{"activation": "mish", "eps": 1e-08, "precondition_frequency": 50, "max_precond_dim": 1024, "one_sided": false, "weight_decay": 0.2, "adamw_weight_decay_other_params": 0}
Rows from block 14 of a small audio embedding model, named by matrix and row number. Each number is 200 + 30 x the weight over its row's rms, rounded and kept within 0 to 999. All counts start at 0.
After each channel's rows are labels from the 100 clips, of 14976, where the channel reaches its highest value: "responds to" is what is common among them. Only what is clearly more common there than usual is listed. The data: short made-up English sentences, spoken by a formant synthesiser in many voices. In brackets: how many of the 100.
# c30: last pointwise conv (model.blocks.14.c3.0.weight, 320x320x1), inputs 0-106

c30.17,192,155,177,165,186,200,209,237,172,210,208,218,199,235,181,199,203,229,265,243,191,177,214,161,233,236,256,195,200,136,197,238,180,154,174,204,189,191,217,173,213,132,189,182,187,169,144,225,201,221,225,156,182,152,217,165,245,190,130,186,151,181,237,216,218,200,203,222,176,199,216,162,169,194,166,195,233,234,193,195,175,154,194,255,193,205,242,243,179,215,199,201,206,224,131,218,222,182,219,223,185,159,241,202,149,192,186
responds to: number of words: 4 (60); intonation: rise then fall (58)

c30.173,210,196,180,193,174,174,226,212,201,195,183,212,261,175,120,235,210,216,207,180,191,213,200,194,235,220,162,264,189,193,177,165,203,151,143,219,191,206,182,189,173,207,216,184,151,247,188,193,196,225,177,170,239,211,184,226,194,211,191,195,215,185,211,235,164,214,213,206,219,271,213,158,171,227,229,230,158,146,184,160,223,136,160,169,140,203,144,202,196,131,130,159,200,193,183,243,212,191,172,235,200,179,154,231,189,198,273
responds to: intonation: rising (78); "where" (38)

c30.318,173,163,259,279,176,229,204,241,210,237,151,211,274,178,170,245,181,248,145,203,254,225,173,230,245,147,189,205,211,208,202,220,232,139,187,201,179,195,204,247,177,211,225,206,231,156,171,156,225,252,223,195,169,185,182,146,215,181,197,214,234,176,220,177,189,187,209,147,205,180,192,185,214,206,179,201,288,198,133,170,180,254,206,232,199,177,214,224,211,165,141,201,209,253,201,216,157,149,261,186,213,184,204,215,201,203,218
responds to: number of words: 4 (64); voice: high voice (54); intonation: rise then fall (50); intonation: falling (50)

c30.72,247,189,189,173,178,137,203,160,224,201,238,171,244,186,192,166,180,208,233,176,184,207,205,197,204,192,175,214,207,187,257,161,165,174,206,228,256,220,189,218,163,197,259,168,181,179,194,170,230,159,178,173,205,211,231,226,232,176,181,204,171,189,211,190,196,220,268,237,182,189,188,173,241,188,200,199,201,244,215,229,196,251,183,177,241,192,199,117,257,185,202,192,202,159,237,205,225,206,160,217,189,155,263,203,177,252,218
responds to: voice: high voice (58); intonation: rise then fall (56)

c30.32,164,169,188,190,194,222,156,199,193,173,274,205,252,232,253,240,182,205,206,169,165,195,273,197,158,169,214,243,186,264,171,176,166,197,184,209,241,238,171,182,202,214,203,152,185,170,239,154,224,201,172,201,181,211,161,188,161,192,208,224,189,182,231,180,186,156,158,225,231,219,236,257,215,232,153,207,215,178,230,214,183,230,209,255,188,198,153,142,195,243,165,184,218,205,199,243,166,236,250,184,197,193,211,191,130,200,215
responds to: intonation: rising (100); number of words: 4 (66)

c30.236,239,151,190,187,251,192,184,219,221,216,193,205,230,231,177,192,173,194,170,185,198,233,197,183,216,215,237,185,145,188,240,207,250,213,199,197,188,148,227,192,221,174,192,189,206,176,234,182,182,217,189,221,168,191,222,227,214,164,241,216,148,154,226,219,162,245,229,181,208,238,195,196,221,156,227,220,186,210,189,215,145,218,191,242,254,181,163,187,225,218,154,160,239,198,225,263,212,233,199,180,194,229,171,157,109,241,177
responds to: intonation: rising (70)

c30.282,215,228,198,227,187,164,264,215,208,183,209,230,220,170,189,189,202,236,193,170,174,174,231,194,188,175,221,187,176,147,207,244,257,231,161,150,158,170,178,189,217,173,206,222,205,220,156,220,187,137,261,204,198,278,188,180,192,228,244,218,267,209,185,210,181,145,178,235,229,222,261,188,154,166,214,171,194,179,213,192,190,203,191,206,202,223,206,151,158,181,239,239,201,213,233,185,204,176,189,184,200,208,125,183,179,231,210
responds to: intonation: flat (82); reverberation (65); mains hum (35)

c30.200,181,257,249,231,210,192,189,205,145,208,154,226,184,218,152,226,148,190,219,203,199,194,164,187,171,201,171,183,198,227,236,215,232,183,175,153,113,149,160,170,231,199,211,211,216,215,155,177,257,178,198,157,140,250,188,186,212,217,219,193,226,188,222,189,168,169,194,179,249,202,213,181,230,205,206,200,175,226,147,143,164,210,169,249,244,210,235,188,201,189,198,216,186,186,188,183,172,232,183,222,173,185,181,215,183,153,188
responds to: intonation: flat (74)

c30.246,196,190,219,198,185,168,222,231,131,209,169,188,227,208,230,180,202,215,241,190,178,220,234,199,228,225,166,167,167,221,199,229,258,160,236,279,198,233,186,179,208,234,216,187,220,175,167,180,188,246,192,253,183,161,222,194,146,199,214,206,197,185,166,229,210,215,160,225,254,194,217,230,177,211,226,204,232,145,130,224,186,156,230,222,182,177,178,169,181,176,189,215,179,218,217,188,246,247,191,195,207,222,231,168,197,182,150
responds to: intonation: falling (91)

c30.190,183,198,160,187,206,227,249,210,185,174,181,226,177,179,224,211,253,202,189,196,196,208,154,140,203,223,237,214,165,180,227,242,205,181,178,207,213,179,212,168,133,149,207,206,219,216,177,161,217,190,234,206,202,279,199,187,206,239,222,213,177,164,181,203,152,246,196,239,172,228,166,217,212,181,140,185,214,168,159,194,218,195,135,258,194,200,233,220,192,223,188,243,205,173,254,215,235,257,193,218,208,199,174,239,208,202,242
responds to: intonation: rising (100); number of words: 4 (66)

c30.82,174,238,241,192,238,231,183,214,213,184,156,178,184,240,248,198,170,183,185,186,223,213,263,148,214,215,210,203,260,201,210,231,212,191,214,147,214,173,138,220,167,245,198,163,198,190,182,234,185,188,211,158,163,212,126,181,261,134,190,165,202,236,178,196,205,192,220,208,224,156,201,243,163,192,125,164,197,220,149,220,228,232,168,227,192,263,206,177,210,231,179,213,120,172,134,204,196,175,206,198,152,159,230,191,149,167,228
responds to: intonation: flat (98)

c30.253,198,226,158,207,163,161,214,235,179,180,238,192,190,226,239,199,194,223,196,155,189,195,228,207,220,236,183,207,191,160,190,180,240,191,217,168,228,173,186,234,172,212,197,170,276,207,144,173,206,200,192,245,256,217,213,213,182,228,225,258,192,174,173,207,219,196,250,192,182,192,216,229,201,238,213,181,194,202,223,240,221,148,207,149,169,248,184,187,212,182,173,200,234,161,202,194,227,188,234,244,194,188,188,222,189,220,200
responds to: intonation: rising (100)

c30.112,217,162,207,208,188,243,239,216,197,164,199,185,221,190,182,207,182,187,176,240,159,193,138,209,224,219,295,177,193,189,162,218,204,214,252,192,215,197,214,172,207,186,192,179,188,242,168,200,196,179,176,209,229,207,171,192,166,177,247,219,210,198,211,203,185,179,225,240,205,195,156,220,211,159,157,201,245,172,188,192,174,219,175,193,230,166,187,233,135,213,165,197,186,170,208,237,190,208,164,225,215,211,266,175,224,204,243
responds to: intonation: flat (69)

c30.78,106,220,218,215,179,253,201,203,250,214,227,254,211,156,213,210,188,224,207,201,197,233,247,171,190,217,197,210,208,203,184,206,153,164,217,213,218,212,218,206,204,206,177,153,169,212,242,264,217,183,230,164,228,258,196,239,221,184,277,230,173,151,205,231,164,179,165,227,132,183,175,217,176,183,194,203,196,188,189,243,163,174,183,235,197,229,237,278,226,211,221,139,191,129,226,194,187,191,236,186,196,170,201,218,247,178,186
responds to: intonation: falling (100)

c30.271,210,258,173,262,208,183,206,162,167,226,200,211,231,167,136,213,217,187,235,224,210,169,137,209,175,199,210,184,207,200,183,165,194,181,232,190,216,200,282,156,179,218,216,181,256,181,222,205,187,184,199,211,195,220,186,218,190,249,222,227,190,158,212,239,158,215,183,184,211,190,185,213,246,160,182,215,165,203,158,196,180,189,201,169,192,186,198,231,247,192,186,246,232,171,227,211,205,281,192,247,203,155,258,245,203,192,235
responds to: intonation: rise then fall (100); /w/ (63); "where" (38); "was" (33)

c30.122,194,242,215,258,201,215,126,164,161,195,213,237,229,174,213,212,191,186,142,192,198,202,192,189,171,169,137,225,166,166,192,132,162,189,202,210,173,227,234,240,231,188,161,138,151,168,195,167,172,213,152,242,226,221,177,206,186,158,179,219,188,204,154,228,188,195,247,194,220,228,200,180,178,239,220,247,201,199,173,157,226,237,179,246,177,202,242,212,208,205,205,171,163,230,186,177,186,207,171,254,237,196,202,158,166,218,232
responds to: intonation: falling (99)

c30.243,269,204,221,187,154,181,166,170,228,173,239,174,172,208,243,170,158,180,201,184,186,213,259,189,204,210,209,228,212,209,174,174,203,203,227,177,190,203,208,192,196,207,210,213,207,215,185,245,264,191,192,187,194,159,202,182,211,200,199,238,166,165,171,219,206,191,228,208,199,252,232,226,205,194,182,238,209,198,185,203,195,223,197,196,213,172,160,190,171,181,220,227,217,181,202,228,146,216,136,199,147,184,176,224,156,174,191
responds to: intonation: rising (100)

c30.128,247,196,179,181,177,231,240,211,207,190,226,210,159,173,204,218,205,214,207,191,174,195,225,200,200,218,211,220,213,168,205,185,182,192,207,230,203,164,235,215,206,234,209,187,150,229,166,171,88,174,186,184,229,219,221,193,164,210,200,171,244,175,175,176,201,163,176,185,235,164,210,211,227,199,176,195,198,188,166,212,214,145,194,201,176,172,213,237,192,200,178,239,198,186,203,166,192,228,179,242,186,174,217,222,269,175,210
responds to: sentence kind: question (52); intonation: rising (51); intonation: rise then fall (48); "where" (37)

c30.212,187,189,237,192,193,194,205,188,229,203,230,168,199,211,222,238,198,172,205,200,195,213,144,214,147,164,196,208,195,215,159,204,202,215,226,174,236,231,211,183,168,181,165,142,207,135,287,196,160,199,230,216,220,222,206,226,176,249,205,211,198,154,142,211,169,183,234,195,212,225,207,257,215,198,211,213,205,231,178,148,267,188,209,188,166,116,146,205,192,192,195,222,140,185,179,208,193,170,193,199,209,182,182,231,261,234,184
responds to: intonation: rise then fall (99)

c30.151,179,203,220,228,206,203,160,198,211,225,141,210,209,146,228,204,185,153,191,199,237,160,239,276,208,214,211,229,160,220,241,162,172,210,191,152,242,171,151,182,177,208,225,166,166,125,180,220,203,198,209,204,237,263,168,128,219,143,196,223,143,225,202,244,216,217,195,151,211,178,201,174,279,207,255,182,193,198,218,157,212,195,178,164,212,195,223,244,197,200,148,196,182,222,187,208,138,262,198,189,189,177,239,197,173,184,157
responds to: intonation: flat (58); mains hum (30)

c30.141,193,208,171,184,173,210,206,229,238,187,197,228,185,176,226,170,218,199,192,176,256,193,150,209,185,209,207,258,172,194,162,190,233,182,138,171,177,179,165,183,242,198,229,199,149,166,202,175,146,212,217,214,171,181,214,187,205,242,171,134,216,198,197,170,244,209,196,163,178,210,158,187,199,243,178,228,197,273,203,225,204,247,163,197,273,188,229,167,157,221,201,211,221,193,210,229,237,183,184,201,210,186,162,185,165,151,213
responds to: intonation: rise then fall (48)

c30.165,180,219,197,215,141,214,204,208,257,208,237,242,199,178,166,202,218,174,213,207,170,244,239,256,216,177,211,184,232,154,159,153,168,183,212,191,175,215,215,190,251,251,205,247,223,170,206,185,185,188,114,153,207,194,207,167,173,214,192,188,191,134,158,158,186,250,188,193,246,219,203,160,261,186,175,250,198,180,213,148,216,184,197,210,244,230,196,245,208,187,188,198,257,181,218,211,187,204,215,198,197,185,201,176,202,218,163
responds to: intonation: rising (100); number of words: 4 (58)

c30.117,169,260,199,223,206,191,185,193,200,178,213,203,139,176,202,204,164,242,195,205,229,192,202,176,221,162,166,223,176,181,195,203,221,203,225,183,160,244,184,184,202,226,226,168,225,212,224,185,212,183,243,164,227,146,202,196,226,189,190,195,203,142,165,230,204,224,170,177,213,224,211,196,113,210,189,234,206,177,174,207,205,189,228,218,214,207,219,198,209,194,193,179,196,227,188,230,200,214,166,192,189,140,177,276,202,213,207
responds to: number of words: 4 (56); intonation: falling (51); intonation: rise then fall (48)

c30.260,199,205,206,178,191,219,169,181,201,190,188,185,206,181,200,170,209,169,180,218,171,215,167,142,175,181,215,283,241,234,214,223,200,131,215,185,249,217,174,194,192,171,179,200,207,182,243,194,192,234,207,213,216,180,195,191,232,201,191,146,249,236,193,199,190,248,189,234,185,174,166,213,172,177,151,220,214,258,152,242,211,249,238,181,173,196,128,181,215,197,214,224,125,216,166,199,201,220,127,180,173,171,241,181,163,184,227
responds to: intonation: flat (100)

c30.152,122,211,189,216,264,190,176,208,178,252,216,229,203,150,219,193,192,220,204,186,169,240,187,239,232,170,174,158,233,276,209,215,191,193,196,248,212,250,197,202,198,155,223,202,154,225,198,219,170,104,169,174,208,217,242,218,245,185,234,217,166,212,199,161,265,259,203,213,171,180,202,180,176,209,223,180,194,235,224,227,175,206,231,183,199,219,178,268,218,265,180,160,245,188,182,199,185,206,253,209,211,203,192,215,186,180,178
responds to: intonation: falling (65); number of words: 4 (60)